Rows from block 5 of the text encoder of a small contrastive image-text model, named by matrix and row number. Rows with one number belong to one neuron. Each number is 500 + 25 x the weight over its row's rms, rounded and kept within 0 to 999. All counts start at 0. Numbers have three digits each. After the name is the row's rms in percent of the matrix's.
After each neuron's rows are labels from the 100 texts, of 14848, where the neuron reaches its largest size: "tokens" is the input token at the peak. Only what is clearly more common there than usual is listed. The data: larger renderings of crowded toy scenes. In brackets: how many of the 100.
# gate: MLP gate (text_encoder.blocks.5.mlp.gate.weight, 384x128), inputs 86-127
# fc1: MLP up (text_encoder.blocks.5.mlp.fc1.weight, 384x128), inputs 86-127
# fc2: MLP down (text_encoder.blocks.5.mlp.fc2.weight, 128x384, transposed), outputs 86-127

gate.382 035:503486511513478486528513520481497482512460502532482472475504469490541500548506499506492503509508492476469516504529467521467489
fc1.382 036:504505482477538532489481482502506508482511486478502508541494533503441488445506496496526479483488513527531478479482544465541521
fc2.382 036:489510501475545494451448477512516503493493478496525501471490508500513507499472500468490518510489552529507453456497513463503507
tokens: "hammer" (100)

gate.159 161:516479477526486472506474477447487518530504508503463542502492462481504576477511451463498526534468441459520498491464522472513504
fc1.159 152:510491459554483474499475488435505533510518510497443555483504468469524521492494434517506551527464442484508533495499511481493508
fc2.159 153:504491500491523496500464529505501502496425469508504516519529496483518495492523477463513509471488521491503507454460499481512500
tokens: "brown" (100)

gate.65 071:526503493518534503482491474479497509495489485474478550505514492544518493459498546533488487469520532497550505492510532463528509
fc1.65 069:485470513507521520469520441538492510500485494476501506502517520517518498449486492547501526476529470490491528499492536462543507
fc2.65 047:511495502470480525514479490523497515496475472490502518481469471551553500506514480544499483460510501480499517497486511497511479
tokens: "a" (69); "blue" (26)

gate.378 026:510493507501515461543444472493490480482514476461487546478495507473500529473503522472484510450498483556502498550487514461496509
fc1.378 028:508497494515497529479554511525507521507450514519500457531490490544487486511519496494509489560511517452505520481520468523521481
fc2.378 030:505498495498493509470539546477527513496461488535506465512518548544508492516458495524518524548500538437486499452522476508488504
tokens: "snowman" (100)

gate.340 026:502508541502481507519483474539478496509510501482493487507494521478495525493461504513456474499458483462503514480446458506476510
fc1.340 025:482475478499507509485519526474498499484454512518488512472486484524496482507524506471520514512570517534510468513529549461519483
fc2.340 014:442545485502493486477532502486531522510473480514461445480498447510469487483502464482499490528539536515537493536535535466514504
tokens: "a" (100)

gate.374 077:522526504496532473520490472499514483517526493488503537444520491460525499513498550490482470476546480517503483509511533487476516
fc1.374 082:522487510519535514479455478446515461534520474480495514488498493430528537483494482483516507473515472547478521516510500490512532
fc2.374 100:487497503502504495529443455505463491487524509466482520501485456467491511486532507491476474444488453559513498552487522495498497
tokens: "snowman" (100)

gate.239 028:515514509500492471519475491498506532496504503468493514503544542501501549525467492488464481511482494469489543496469451511460488
fc1.239 028:474478448506496504481533514479496530494458528466526488483512519523508514524511497474514502518552494531510514497532543469497453
fc2.239 018:470534471500498486476539495485547519460446489491472446489490476512509506501532489463482506504535540535490518527543513459501471
tokens: "a" (100)

gate.322 108:494504548525487525499495483482508487489460496511515488488488487490510502482552507505514477499511519499515488513460527544439490
fc1.322 102:523472452504509481518501507498482517496548490505479495548523488526497496531487491471468533498509502543504489520549461480533510
fc2.322 141:516524475521505495516507490498461500529505479472476512508538508529515527501459489479474541504501501477493497528498464491536491
tokens: "lamp" (100)

gate.332 119:469490470527467538544487502492457522498518489488503506561550491497495502497500447484520464470476524515500502491475509490479524
fc1.332 130:518505492513477489513492509520544523497503523483505527497537488500470542520541434487488443508444509499468548492487504500500534
fc2.332 105:536486512495499539534497503452531478504482527538469482543534488470535501494485507523495483482492572494463527523516514485468533
tokens: "black" (98)

gate.335 068:515505480523511524531519509500501518506506440498491526511551532488517461504502539523497458484537485499516513481461500495497547
fc1.335 067:471501524468523530475508512489534500499513542499465506505481475534496529524525512465494480505525510481460481497508470549503507
fc2.335 080:483497534516508499483449522520495486488463558519482488525494488511465495530510505465505494504492522507486482520468530547500507
tokens: "pine" (100)

gate.106 137:492450507495485484502493487496489487513496493512542490511558508498498484480503519486515519499577505533546461473498499488499521
fc1.106 130:498494510460489484474475503533483496507520520527546467514512487487506505465501488440516516520516537487536495501503488497488528
fc2.106 139:468495497511481507494507489516492473500477535521547501501520521470500507500486501450478529512549518526525508497504444500500500
tokens: "house" (100)

gate.375 165:479529499483496481492532516506482492490558520492525508483444474492519482506510527459523471502561507511515540506491452512450516
fc1.375 158:517481523461493504482530491512489488513561517506539512469475477531514462499521528455480463522535536481492517515525508484476519
fc2.375 187:509515547463466491453517506508505512549524534467545519478481504534481487505508493463537488486529516506526509490451462480507503
tokens: "pink" (100)

gate.186 015:510491521473502440479517504489513532496499527480474501492501514466545474562480504507487454515491530460478502514469470509512508
fc1.186 017:553519531505496462507481510446533511494516531488496472503474539484516517503467542491499475510511528481515545510502484455512500
fc2.186 011:509462484481462506455499527512484483518508527497495517481497481514485517503483490470511485433539459494496450513483468484480469
tokens: "black" (100)

gate.331 017:491496541519489474514425508486469503484535486486484556466485477453490489505505516465478483462468485568535489511467517515477514
fc1.331 018:499477502518562478513456500482468489514511508469483501469481471452498510490510537489495500466491470565521493514480497479516502
fc2.331 015:495510517514489487528452458520490492505540506461486551489482472472484530496539508495477491427493461545506499554496515501513493
tokens: "snowman" (100)

gate.348 105:496512512499528510476466501521484551508492476514512491486472519498510551497545488487526496525495497493466504508544460489521484
fc1.348 113:503492479522473502521519494480489452487510502492502498501505482503473459516439517499476495487499491499516491501462530508482534
fc2.348 106:544507467486505486496513508475497452507476460477476513468551484480448441463483518493490494520526516484503517500518482561496550
tokens: "brown" (100)

gate.120 119:496505488508506481529504513504507503522522513550505502486508490510511497538480509501527515488502482458528460532471493492459512
fc1.120 126:503511516507521490465487507549531498543515546529492521490514491531530519488476478460477483522526514496482484533481514567534470
fc2.120 142:477491524509492489482460512535487469486457546525486490527484480523454495507511521474502507499494526501493476499478538530511518
tokens: "pine" (100)

gate.51 026:546523531494487483502519461535436507505531546534493476497565514483466537513507468519493482513486504508487485480508459477466508
fc1.51 028:543505512515494512477535462533440514525514526545476491501507509481464540471494479504514472516499466509490479501513508500509500
fc2.51 026:526497520522464486520497480537441507515544529521508468496540525505498548495508523511472527491505489491491511511507492481477500
tokens: "pink" (100)

gate.264 110:513481501513521432533474500511498506504505514458508510495528487514502490477520507528467487504516495526497503465513545478507504
fc1.264 102:533489483526503467513450546520481507500543547481493487501468481468514459521483511493489499496500511493524495478491546512535488
fc2.264 101:491511520519525482527440507527511532569515477495531514503503542452487508488493501486485430509510499504507471464533533516520482
tokens: "black" (98)

gate.141 009:515500452496501478454499498484552480503479520530550534516492477511474498474487509488540492564478521483501512519541506495543491
fc1.141 009:464477495498503465474534506480512450489530530557517565478501479495510501499519523524487462464496532515473499483501523518556503
fc2.141 006:515505461524486532490474536475519508554480523513540451517471531488499479532552484499512547461473475516496472486466540507489527
tokens: "trophy" (99)

gate.310 065:541540522496521510486478489477489534509491528455546512461508477492526510492493517551528519555518505454543484487501472432477507
fc1.310 056:477497466505486504488534491524496475479487508582485537520500543509498501502517478455482465437504492533469537504518522538504514
fc2.310 046:486503529547509512493504543483499453472456526507486484511478500515465504499490490490492525502492486518502456512502539533484505
tokens: "pine" (100)

gate.284 047:476512466500478541530522496513428497487539487486518486512452514521490463501501516487513489483498470490531470480522485531500492
fc1.284 047:472526467522482529532512510515438466506525486483529492529472496519538473511494519462533504469485461469554473483511508491470502
fc2.284 068:490512465514484517493489489545461496501567490487521489517471522499506483476528498462532485465515446464506441519521490531496484
tokens: "mug" (100)

gate.369 138:480482475493515514500513524510456516518477515521494513523507494513529540502510494473507461525488530463508490470524525503488491
fc1.369 141:480517495521519516515526503531490479519505484496540511528526476546524523503512527506512534578495511484483499504473547504503526
fc2.369 180:513452459513487504550516494528475445490484477529559498560514499479517468494523480481504517491519515493512541486519520512524497
tokens: "red" (100)

gate.372 125:471466473521528530504468545513520520488518526497472482458451505487498527470515465509494535511487521490562452509463463513553525
fc1.372 125:506507487534512491500466468508532519502445549493496523476501525443526492498470419507492524515476507467528494486483499507544541
fc2.372 130:526492468490503508493567545491461513541510533490470489485474493461549496490517496488470518495482476529554493495500502527500503
tokens: "trophy" (65); "black" (29)

gate.255 076:546516517515534480523483526446522527482489483507491501550506470491497471474520492483526489501519441537528509459472504491483500
fc1.255 075:492519481504497531486501481501474480497524522508475489475513482500516538519508490509482495500459548429484475519480501501509505
fc2.255 060:500487508491487476462533453529497503488527518504510523487524486497508472491476522496498477496456482486478518471494482471475493
tokens: "brown" (99)

gate.303 123:462488509499497475515488479515489495511529497492540464510529474526507521495516492467517530521556548545521508503509483494493540
fc1.303 124:483516485496513505492524493507505469505522468474484494451471527487489516511456507534506486483431429482431504558482514503530480
fc2.303 120:535507493479506510513475500452514510522501473474464493512485488509498478512507500549512477498455492492466497502496544489496518
tokens: "house" (100)

gate.263 091:474516521460515513479504465498519472477506502481496485507459531461495567501526524475510565503476518535508512514488519477472520
fc1.263 099:512494502471505507507458502465447474463495475481483515510484547515489530508510498471480524500504523557499490526483512451487529
fc2.263 100:505474487519516486532453473495494496482538503460490531479488467478479492478551489474487495448494468567511489522469523493536495
tokens: "snowman" (100)

gate.231 114:535501492485501505501517496468497493512520478476525514481515478463499483506472522546505528507462502479529486488489499459496497
fc1.231 117:484491516490536499513492517494515533510523525482531509474515536511524493530489504554500487496505497485564482513478509510493516
fc2.231 134:520500464489487515526541461491505509515539437478505507466516510483529494480495509536503500512508476497495525481519471447502504
tokens: "pine" (100)

gate.233 095:530508479493512484501475510449493507521503549483481483473492492490518523503467429445526573500481476503519484494502506507480508
fc1.233 094:499499517477508511470489517504451442516502518500501541488521531492458454525508536539543504487504493478475494548528504488510466
fc2.233 079:525526519480527493545463481490497497505536529494463496517496484531484449486512526493498540488478480483498492518543486498493454
tokens: "cream" (99)

gate.180 024:511536537490497530483512483519492454497518532486483480495555498485480488549505505501487505535489560522526550442488512490502525
fc1.180 027:489490477457550461495510498499498460499504514487513534504474489534462463486480544499496500464515517509504496507461504515484492
fc2.180 015:472490508524486525457469488494476528467472500519538505505482538513539520505484505542534501491504512471521477527488538462509470
tokens: "trophy" (21); "brown" (18); "tree" (16); "house" (12)

gate.127 063:472500473518524497493497515505476495487495487461479517509490489495483501537532520524554501476505495457531460486503500467495502
fc1.127 063:518505507479505526501517477481519517506506509537539485465510532493516509470493467504467507531521505528481561505521504523501515
fc2.127 058:523510536503493512531501535515494482463501479511499483480501521559504503445480493478487495501526473478474505512488498510474503
tokens: "orange" (100)

gate.188 045:495475528487496510500467474531514519498480530511543478499514476509507531480505472439490542471576536507519500478509448491489494
fc1.188 047:532559464508510489500521532504528519485531467495476531502477547497501491517497501522533469527427498479472516529502532500505482
fc2.188 030:528523501488513512508483483462517487507480470481491474496490495506490477535501508540493502487473481495479503507487506486518516
tokens: "house" (100)

gate.366 032:512478476503462505485481478538538517512464467522496473511504516463465503473491539547513488511539526516559517497505487501513493
fc1.366 034:502506432495496510507489519520506496511497493551512476461466506468499505498519514529502478560521551517564542527493509483526478
fc2.366 022:487502469465473524521489485539511515454509505517501450501502506472503559484491535492518489524563509489538514461521489449500453
tokens: "tree" (100)

gate.220 128:539540487507529509476468529502470442507507498508490531461506522464468495517498499527559538459519503474504489567532477505507532
fc1.220 130:499512469495537502522478493477482486515504538524504479507471481477475517497453482499542534504497521509527516519490482502481487
fc2.220 160:536518500468519502502486495506462459525535507500483506521523516504484458482550529502493540474469491487506504522568481497497473
tokens: "cream" (100)

gate.119 157:448463488484484478509504533515469455507525504481491502490543482468548457498470481477509490509530508489498474464468561477463472
fc1.119 150:471438483481553499532526514531459478496487521474475485485538524506508499522513493497513484520518512463537513444506540511477478
fc2.119 156:519491489519479508499522510497473461484517462475486504497505500484500492480471473534496489483526555513484511479514502504503524
tokens: "red" (100)

gate.300 102:522518498479480503510485524503480532477484503517525507463486494522506526462555463482521526498450506464489475524487515458526505
fc1.300 112:527540494472452507545534457496504500472507470525518514489491511490489499486536483541520512533520538505479506526478494517503485
fc2.300 092:558487500537526508474500549502517482528468516490529517492538465493459528469511486483463490489486535476464465502498509527524485
tokens: "pink" (100)

gate.148 086:494493515515441478514496534518470506499498519497517494485479414491525512528478487484487547476510480458488543501511445517477453
fc1.148 090:525483480515492482502491486486497476503504531526496492508487496482497500518519496547513526504497504491497545530492464504475467
fc2.148 114:506486511529478503565551516486498492495524531510493497530508484487489518501534493548498502479515453467481539545491502528493498
tokens: "hammer" (100)

gate.139 077:501497526481491503506471499496508494505489536519523458507513480501514512492523490404513528509555551525524478512472484500479502
fc1.139 080:481468521498510500508499459520501474536481500515495456508500530505528505493525494451508516509568535551510488501522503480465528
fc2.139 067:474487490510481494484529510548494492488493524527541490495519508492502536474476515457489520505536503513529521493513476483507485
tokens: "house" (100)

gate.19 086:492491549523493490508483533451481496477514503499490480509509499524539533525505500509539514511499469495470543541512501496486461
fc1.19 086:522456531525495471496509509474507511516512508521490496528521427537559488515477535480509491491520444489478519499548495489473496
fc2.19 074:521478492539458511533543504467478459506511524512496480534502477483483503502540489542517484491507438467487552528511486529489482
tokens: "hammer" (100)

gate.325 140:495576493520462488516515525503491541499464497532480468525485533452500539485541517458532473526500502497530517498511486492474516
fc1.325 123:505495501498500482498531493513488480476544476509497523519492499506533446500540441477496510501483462517412524531482507511503505
fc2.325 179:508506532501529500503521503477472518552495507492519545494508484533499455520517456505479522499435498510459467516497521528480557
tokens: "tree" (100)

gate.203 090:519479472508479467546485475539523504519484460510499504494536501525485499504506493545523497503504491514522489486487499518493512
fc1.203 095:494471528477499513510534511468496542525521499494487514520510476515542508452499496473468504506483504501526510508526498514536504
fc2.203 064:520503526510487475505490497491465512492481488540470500465480549527518562499504500532481555511478510511485508516477515491516487
tokens: "brown" (100)

gate.145 124:478490507481531483476463534458502545465502483518494497455513527480443553492510490489529504510514467466505488511488486474507486
fc1.145 127:504515535526510470554508490510463476500523525481527489494474479539512475498492489489517491486505462468468485481481483514499461
fc2.145 148:512475539489537497502502484489497513521465504484511513499503475537521446514496462501503540502453493548465501541473511516480531
tokens: "tree" (100)

gate.113 041:481479509497472522537494537493466514505487537488478467515489469506510511527512468551518512474508477474494512500525456510466489
fc1.113 041:498517438496515535445497452490496469512519468486518494505470520490510484461503532483537458482509511517542449471521553510533540
fc2.113 038:492512485481531502464470472532495521490500485477506483471477524525524480500482514437517475517484525525515437457486477487507490
tokens: "hammer" (100)

gate.62 106:504522508444492517492534536469504489465531555545509508511488473496502492541497489497493474526470520528545498483506544472489463
fc1.62 126:536497509488508494520517491429498526497515502541478538532527465498475528497509497500475476517518497513542515474497497519530491
fc2.62 087:513508528540507555509486468484478530503524506472471478507495509507466469472510488492508501489508523518515522513549504556433493
tokens: "orange" (100)

gate.265 065:545503532484488513532521512485495504496507496512497498500484545457457522519499535484495530502520492469465494517498528539503522
fc1.265 065:535489549512497546516479498483472484483535472493491502465497556475504504544494512481489501502509488480476482521507494488480522
fc2.265 066:530468528508469501511509519512539462473508508470492482506477532469478499491473506479532525482473510458491473484515464508504519
tokens: "boat" (100)

gate.49 093:496513553480491487530502475483510492490501495513515502493511513476492501478499528505502541520496452461476502499531520546495495
fc1.49 100:515513516518518479464504471461511525515491521495484490493542465536519514464491472542498521479466504480522524446515492512498491
fc2.49 053:472489513521530497484461473510487472486512488501490508508513459508517506482532545487495496502514501525524549534515475515478477
tokens: "boat" (97)

gate.323 022:516487513501492481463510483508506493536517473487477447463472447508516531467510493494520484486550480537501494492520538493477529
fc1.323 022:481481510486480495496494495463485501547528482512555465478463446510546511479506501484510488523528516536481507509532530472502521
fc2.323 013:458513549512506514503526459493523495488496507476529519484510471517492481488512512528479516480486515470545493560547485513509456
tokens: "cream" (86)

gate.240 026:516486535507492539524495514499516500488492514484474519488470531485441498504467464504498524513499510472503505502497497499502520
fc1.240 025:441477454466475502491488518523496550469481514465489513499526477496517472508524506494504479491485499534515496493495514481497469
fc2.240 018:475539489496524489496482480470495512516490504517480495487533471532504510500518499548484468520521470530506507521503502520501495
tokens: "boat" (100)

gate.64 011:483473460475502485509512494494492450505558498530481467543478488514494478493517532491514499486533473459506493537469487486526515
fc1.64 010:502489489500484529492473508535470491506499502476491493482497489496539470530513503509507488526507491458530431501461499498494518
fc2.64 007:492498500519486510476447476547472518511540486506544464534535510526498517488514496474522464461488471461514486485485506515463467
tokens: "mug" (100)

gate.215 128:536508468483450508552525476481477490520520470545495514470525524464473483519500466525507493497513511482486506497481484501499506
fc1.215 108:533492494522545504464458489490497493503506485466501528523508481527517503471458517508447498516535524542527498490504520549482501
fc2.215 137:480536501488496493495515459496478484510531502514500469506499510480534494509461475511540522527501478532506538518504499492425511
tokens: "pink" (100)

gate.2 079:503501458462489537501519516474476500484507516468521509507489520510495465490523517453510483500465471509548477467490499503522498
fc1.2 076:514503508470531453527505507462566506489466517506473497496534477475479487490526504508487517517503487562484507528466529504534482
fc2.2 085:513489531488519477510512506457540502496438508499476529486536476509481514518471506529451516543480549528502553475476510489501519
tokens: "mug" (100)

gate.86 142:510477524521488536509488501525500532482489528487474462501530496521484480513527508493488490435481542462533497508485520534518536
fc1.86 142:518496480435522515475507510502490514475546488529519532501556511516520507520505486472509494530509491539474540491455540463495492
fc2.86 140:492501476500531458470542467483548522486508465501506496471534551516493444490498468476503520491485472529500512471454481467519492
tokens: "black" (91); "checkered" (8)

gate.334 098:469501477529505508504465476482463485492505507491468573486504488503493495502508484532536529505486511510492526516542485517443500
fc1.334 092:463492525508494527511532468508519536450472472490519482508443468493519517463487478512487488505543527502507525467490508518531506
fc2.334 104:472496487535479496469522513517529524490480466508511483496499505493505519519451492477508446508519520527484492475457540501492532
tokens: "cream" (100)

gate.152 089:541507489492531546493514430525499489525506478482509507515497501521502486476540519519509504455533448435491495468496507487514514
fc1.152 080:462514461473476486488484534498454475482516496525483505480469505461526515520499486456550501550474515492511482480529487499450495
fc2.152 052:489515477473471500489491513528462539482533508531493474524508511518496519504535493478564482460518447481522478498537510519454493
tokens: "mug" (100)

gate.258 039:502499522480517487523451485478529466489544487473535531470507483443497498517475531482494487431490491524479473524487532505492490
fc1.258 041:461519476485462486490556499510511482501498496484536483519517486547490489540466508481518506532491551443488483475546501546498492
fc2.258 040:510497488482486515477553549500541527505472491544516484507508533533522481504463499516527515539514519438475501450510477514508508
tokens: "snowman" (100)

gate.315 086:540484496457516477493538488505524508506495538534542526528491532504500523516508489476491454522529499498506452552485488513497524
fc1.315 087:510475538487512518509506507509527488525473512517531524530453544505484525506492475492508527528490507501529483558470496523491497
fc2.315 057:540496515528499499476488535516512497512469530491519514501475488511487572487552503546500486481512429490496504537469529534513503
tokens: "pink" (83); "white" (15)

gate.46 022:471532460497480519451452479496507516517491512426496494490487524488511465482452494491520503539529542491504523488476468505459479
fc1.46 022:528516560483496507519550526503480467504502520526486500505497467463463506514515533539499498529505477516470485516478491503566527
fc2.46 014:521525496492514446515499526474487508454508502514471522506516538506523532457501488532487502509497501524478514469487515487511492
tokens: "flower" (100)

gate.116 048:468484489545516519517490534527517487508483486536487507487504483461488508465526531573476466549513495508518531510504505453449488
fc1.116 049:519513544488539504473484508480469487511534534476484496493483522572517515527468472467511518461519500457495500471472531494534508
fc2.116 031:517498538527510468486506501468468491497506454476511552510517477530488452500497487503482514496459517512418477503530522526462556
tokens: "tree" (100)

gate.343 038:485495492507471503552483538527497549478486532498456479495510501530486502495488524520494524496498501480503544469520455471483477
fc1.343 038:522484508502513491473499458483484495513505473488545482490480503467480503487504496474524479529491505535504453539466526515531529
fc2.343 023:472519510493544525491456473515489490492502481470499490478508515505509488509472505453502509490471541511507425506515502479503497
tokens: "hammer" (100)

gate.295 119:510508405519491544495495450505522449532489501529559526508507533509465523498504521496511513516547506476518518479480505503527504
fc1.295 135:517529451540475541484515462525489459519510490482534518499526525567453502511523518529483477520557504511500504500531498525515512
fc2.295 115:535522455504505550488463498525525518513526482500519501550552446474518489503512486440505529505509506481507476440475518499499519
tokens: "red" (50); "brown" (41); "blue" (9)

gate.363 136:534489531480492500486507485523472514520489515534540486505530489493538495481507498447472516542541524487534511466529507498457514
fc1.363 136:474464509528482489498493472480497493506514533463529481507527495488481480487502507497518533500543499531496498513498446518546528
fc2.363 111:466518506546493495483501496543497495473476521510542494509505483480503527474469509466474511545549520492526500505526450503484493
tokens: "house" (100)

gate.126 069:524508496513494493545541469555471527473482493504507497482494502505508469498484533510503536496482474504460509496511487497524460
fc1.126 065:502468531490496505456486513469524493503517519495512508496458481505513495501499445463524490514491499484516506518503543486521511
fc2.126 045:498509520469465512548508473514489472502501516476501553512515518521515520501501502485509517509499497510442484512512534552492486
tokens: "a" (81); "blue" (10)

gate.74 020:567479521475520499534519500488492483528517474492544519509538490488456505501554450488533483505478522468459505526497494468508519
fc1.74 022:436520471505537507485509537483512506499484529505456503501498474554531491530464561505467513476486508486527510490468489495493511
fc2.74 020:451532502473462519489503448506492503483512494511479475512468535470542485531488535488526490509542447538517528487492499480454514
tokens: "pink" (100)

gate.183 151:504475501493485467511512495522511493523489491511503500520516495513477467510517587537441486504483509465543456471505516546509477
fc1.183 171:502484513490437478507555491510500489503498503537475475510524524497502476501535579530425513494499518498538463484536496550495487
fc2.183 159:496509480520486478476477516530436485540520498508526513524518487525465494523501521508492517480437521471515534484487530493538484
tokens: "brown" (100)

gate.362 140:521518465509482515515515480530515498486510434502499506507544471527460464466572491528465509492500527570473508458496504515508530
fc1.362 127:491511476480553491504493502447520486489511528519520477513470534478495528535467444455541472562508476485515524516505491480508500
fc2.362 098:504514563528531510514504468503497551462543537479493511509476505536511510539484508470484572549545490515516532488508497534460513
tokens: "brown" (96)

gate.320 144:504494520520520544453519534492554516471495488494498485503503465556529505498490534508454531485513500517567475521503552510510514
fc1.320 134:526466503501497492464495516535494491530464495499498453552477476474490472441479484501468500532520547509542542486482511507539495
fc2.320 177:517463506477499535513490488548503527529475490531491483495501507502521519484499505491472501521500507515468546508497500485506495
tokens: "a" (83); "dotted" (10)

gate.329 011:480546492500471502529497499459504482487513506516500507486521491489484494555475504505501518520494478463505498423515501514502514
fc1.329 011:450522483486511475493524507501518508512461495509473493488532485503550463469497498479505506527478507506518490458451456533509488
fc2.329 007:484558506519496488461475483482483543494507509512468491503530487506503505516516507538468474511505495558519570487460537467494476
tokens: "boat" (100)

gate.293 133:556471546496506512527516483512494463503546506501519483519480550485490488536478520473483516492512504469529461492490491510516491
fc1.293 134:537495526486494468552529502507510468476524473487510497511486540442473540510508502453508536502529486467462492502495513554530515
fc2.293 170:532462529501477509516517521501547464485509501474487496504474537458482498493478514480526517466472513456492474491508473528508519
tokens: "boat" (100)

gate.234 063:456487512502471499477504506456475525488518470519468507512522469434534546476500536499515502519532515494495516520511502465535528
fc1.234 065:513471420524480502514488506469548446503487504461514520487468448529472489492511533513533507485497487511495494504482497530493484
fc2.234 043:496544509472509491467494471476432507470484502507523523507505496544496515527542488521494478476472495507485535545497511456498506
tokens: "tree" (84); "orange" (14)

gate.39 032:470536501493504512531474477470521485512509462496506512489482461495503501504502501458550496466468513524528504500479494537494516
fc1.39 032:496499537527510474493488517461472484474525503451443517499491477481549501470501533521454514501489464511532509517451535482502494
fc2.39 026:495487527502524462499492504516471496465499490444476539509483481494482529480535505514484513503488476554502502536503515488495486
tokens: "brown" (53); "black" (46)

gate.104 068:506499492486503519515480515457492471509558468478482494468527489475508511487492524494490505478511484564474488564471516482496499
fc1.104 073:516509509486506502519464540503488471501542475511484505466518514481523491481539559508460507485505472537524473525518508491483486
fc2.104 079:488491513511500485536441455514470496493525507461477528501482466469484523487523504485467471450486476561524503546477518485509491
tokens: "snowman" (100)

gate.223 024:514524494462462507505538518479485501473495524488502502508494503459539515524484477494507534511493476513467515542480505457483456
fc1.223 026:517478516495496491487492438466471502515494480499536501522487501453527483521474509514505499486521462496462494531506503430493435
fc2.223 015:512472479486475479507493515491517534518534434513482545490512512560498500481483484536546461505511464489491533484545486458471511
tokens: "pine" (100)

gate.328 041:509496497495528512529480547540488491513465475531504508528485516551510515493494480473499557525482484467504483549482520533526505
fc1.328 041:465509459534491461466492448490526511524478522507514489459507537460506463476512518526509442465507501531554497503499477490503453
fc2.328 028:489550480531491502479499503485461507470547513484458469456495475535502461476492507515510494498466487487518462492530441478512546
tokens: "red" (100)

gate.57 039:468479508534482475546490526458485501485493496497477503509473490501520517518509501503499512498526483479448546532499477516435488
fc1.57 036:505509492465541533470496490541510511482484503492481489497509532491478515471511482496487473485479534538515437468496553470538498
fc2.57 035:486507492470552509455454481523513531486481482489498507475501516505525496501470509451505510520475547538519444444505499459512505
tokens: "hammer" (100)

gate.38 113:477499513431503511495467515494504523487534513464519504497496502503504487490510482504527506538472548524545505471548496464497482
fc1.38 104:466497525485503519488473496457515506499472486482441509547508502548552518530515503507490489497499520502549498482453477512493492
fc2.38 095:456524486503492518498502452480504487500496476498531500505438557482525523498511484521521476498535459529526512527468529499472495
tokens: "pink" (100)